{"arch": "gmlp", "model": "image classifier", "dataset": "single printed letters, digits and signs in grey, bent and noisy", "train_examples": 395000, "image_size": 24, "crop_scale_min": 0.8, "horizontal_flip": false, "translate": 0.12, "rotation_deg": 10, "targets": ["character"], "num_classes": 73, "norm": "layernorm", "mlp_ratio": 4, "drop_path": 0.1, "patch_size": [2, 2], "layers": 14, "width": 256, "mixing": "mixup", "label_smoothing": 0.2, "loss": "cross_entropy", "residual_init": "zero_last", "optimizer": "muon", "muon_scale": "match_rms_adamw", "lr": 0.0015, "momentum": 0.98, "nesterov": false, "orthogonalizer": "newton_schulz_5", "adamw_lr_other_params": 0.0029, "grad_clip": 3.0, "ema_decay": 0.999, "steps": 10300, "batch_size": 128, "epochs": 3.3, "lr_schedule": "linear", "final_lr_fraction": 0.01, "warmup_steps": 510, "weight_decay": 0.2, "adamw_weight_decay_other_params": 0.05}
Rows from block 6 of a small image classifier, named by matrix and row number. Rows with one number belong to one neuron. Each number is 128 + 24 x the weight over its row's rms, rounded and kept within 0 to 255. All counts start at 0. Numbers have three digits each. After the name is the row's rms in percent of the matrix's.
After each neuron's rows are labels from the 100 images, of 14976, where the neuron reaches its largest size: "patch colour" is the nearest of a few named colours to the mean colour under the peak. Only what is clearly more common there than usual is listed. The data: single printed letters, digits and signs in grey, bent and noisy.
# u: gMLP up (value half) (model.blocks.6.mixer.u.weight, 512x256), inputs 222-255
# v: gMLP up (gate half) (model.blocks.6.mixer.v.weight, 512x256), inputs 222-255
# out: gMLP down (model.blocks.6.mixer.out.weight, 256x512, transposed), outputs 222-255

u.261 132:142099148139048118159136114097161150129112131131150106093102141074080128095140118153098130156172143155
v.261 134:115130136161131175119127089127147071150127126167148103098138153148154159175138117168105069117132145131
out.261 136:158143119161131154112122097168170137146128135099152148100129143180136146135153157110124124106117150102
patch colour: grey

u.253 047:159103115137131121153127131111115118170117134130155100095169126112155150128159149167140178118121126145
v.253 039:134119131143141116086121096156132116136149142104127125098101104095151174108152190099119126122097147140
out.253 044:095153139102125114117115147103115140146139130117137196134091156165142130144143146110111128132129119164
patch colour: grey

u.148 134:112106134133108136076106121141117082139149123137132103145105105139133124102134115136113142145142088119
v.148 132:122126106124081104157127133143121107097099126115142094122107120098148153136141127140105124142126125145
out.148 133:099102142107137146125082128125121145141079092158164139154108146131127126127127130107081132141109115139
patch colour: grey

u.202 131:097180086125142154124132115091097105106104148105141108166089123123152130136151174103109107138165162109
v.202 124:116106165119117169116137120134149049102139149153132141128097139106128151123140127107159146131161140078
out.202 126:149141179146127130085114125146098120125091159139102141148144165141152118159131128139179132085139066113
patch colour: white

u.272 055:106119126097103140139182166163138102145147113151169137155079054121104146121153126132073160116127117149
v.272 045:144098156103130126117124119135148138132114132131103140102163124146123097100101140098140137105091137144
out.272 049:116116120115116156103111151112094132129122130105097137145119120098142110129109144130142074154084127125
patch colour: white

u.361 058:126134122139158087143178141100120133118155123125141115155105122141164118190088137161109145160097173141
v.361 044:115146128117127094101151114105098121147124100135145146143121089152110132116124085152124120111162122120
out.361 049:123146122106122130144137111106126131115118137137149100106129122135125138080175098118138091144142101138
patch colour: grey

u.160 081:144174170099128129133087145095164154116114126131106124126131129086088148119147078111121141122143141180
v.160 080:110136099146124138108108136122106125105120136142148114157160107134175107131128142124118132113129112139
out.160 080:116137092161135138106148169136118101127099121111154064161110171131141108151147139138132080102098114117
patch colour: white

u.458 121:125115130147132068158087157123157150162149100149099105110125134115116123113128160114110137157122118151
v.458 123:140138146123149127090140135155100139147148107134106097124131124125097074124139157137160145143133131098
out.458 121:162133105137163106133131119134134142060091168130176162110119144113128124151152140097109146117108131102
patch colour: grey

u.416 085:150146131151131101133121172143135140129115143084111105141113136126144163149147150102138107110106163131
v.416 084:129083131112156137113103138099179117141143087109132128113162105159130116150128099119139159128100113143
out.416 082:112168138168127112138111135171134189139120098117140141145111128081144095097091125145125122126090091073
patch colour: white

u.169 119:169113125147171109168164164151088128119157077137109145099143147131080095136162120124135122168141106122
v.169 106:146139154149136119128089110153114162123115115115109139127114128126108142171089104103097128092096115144
out.169 112:157159096175128133142140085101089110117154168115131085108135165141067125119138145097125120148132131063
patch colour: grey

u.219 046:129146091150140144152139123126137115121132082168130108123102116122133164166134121144113147112092123121
v.219 038:144077137095138143171117122111107158078152165119146119098162082138131112141127143137104151168126126164
out.219 042:153112133129110110165121115157129130140097127110128180141101122111145130095147109133143127115151101107
patch colour: grey

u.259 031:104141141175159153151129179175136185116107137110118119150132145101135095149141119158095135117082108143
v.259 023:102108166177129098154131104098161130122136125137137128091112138150176116070153134128150136124098111150
out.259 029:174119114113124125168113139148149102108176118157130119107115129148128076130106114119143110121125148103
patch colour: white

u.488 039:118135137129120091144158168185144106107136114106176125113153125111121101169149132168119115120134140118
v.488 028:125109130139158145133141164101132096144103116129149141115151108167153120126148125135118125174123133127
out.488 035:117115088119116160117126111105134138142138144129104133121105092129130114104135126122071143116108140132
patch colour: white

u.47 093:189081158140122084155137152112155154163143163099137118122185188129159114129139091104148124148115150167
v.47 087:108126122125122175098121083107125134108159173096112177137117117112114093127102104133114130150131120039
out.47 088:052098127111147105120103077100105134169142099115125129141145153109112134105133130119159117154121157122
patch colour: grey

u.294 047:113128126134143111163161127160117138080125099156178104157143148126113122138136097145103135119132098179
v.294 033:133082134152148087152134142123155120101112149100133114119125156165133098100126166131091133135133138155
out.294 044:132093085106114163130095124150124134130139148135093105094104088151114129113136158123120129110115172098
patch colour: black

u.189 059:076084115089117140113133135103172166105123140112156110132134175120135101138117122127150127147116179111
v.189 051:139124140155167159178139137118088114111132138090117119083107132111146170094120077123145070124126168103
out.189 053:125117147126137165158115105098097112166146116145107123111125109129162135115106150178157117111106133120
patch colour: grey

u.68 125:107092122095096133143125150138162088162137138090126111094136120124153135143126133077145174105150118107
v.68 128:151085140124065145101174122143116155112152154107116145150120128133088128125114119125133137123108113088
out.68 122:104163056149127154114116135122094141097120097137162140153160117096172113086123131135088106153105126088
patch colour: grey

u.54 104:115144146109101126142136133142132148116097178149144134132117159128141101137141103105136123097160126167
v.54 112:108138166154064103108162149145120142094082134124132094130091138125127133150103110150124086169161102121
out.54 109:179171135116122200110124151094111120133124126118110122127130082104131125110183109107063132106125160150
patch colour: white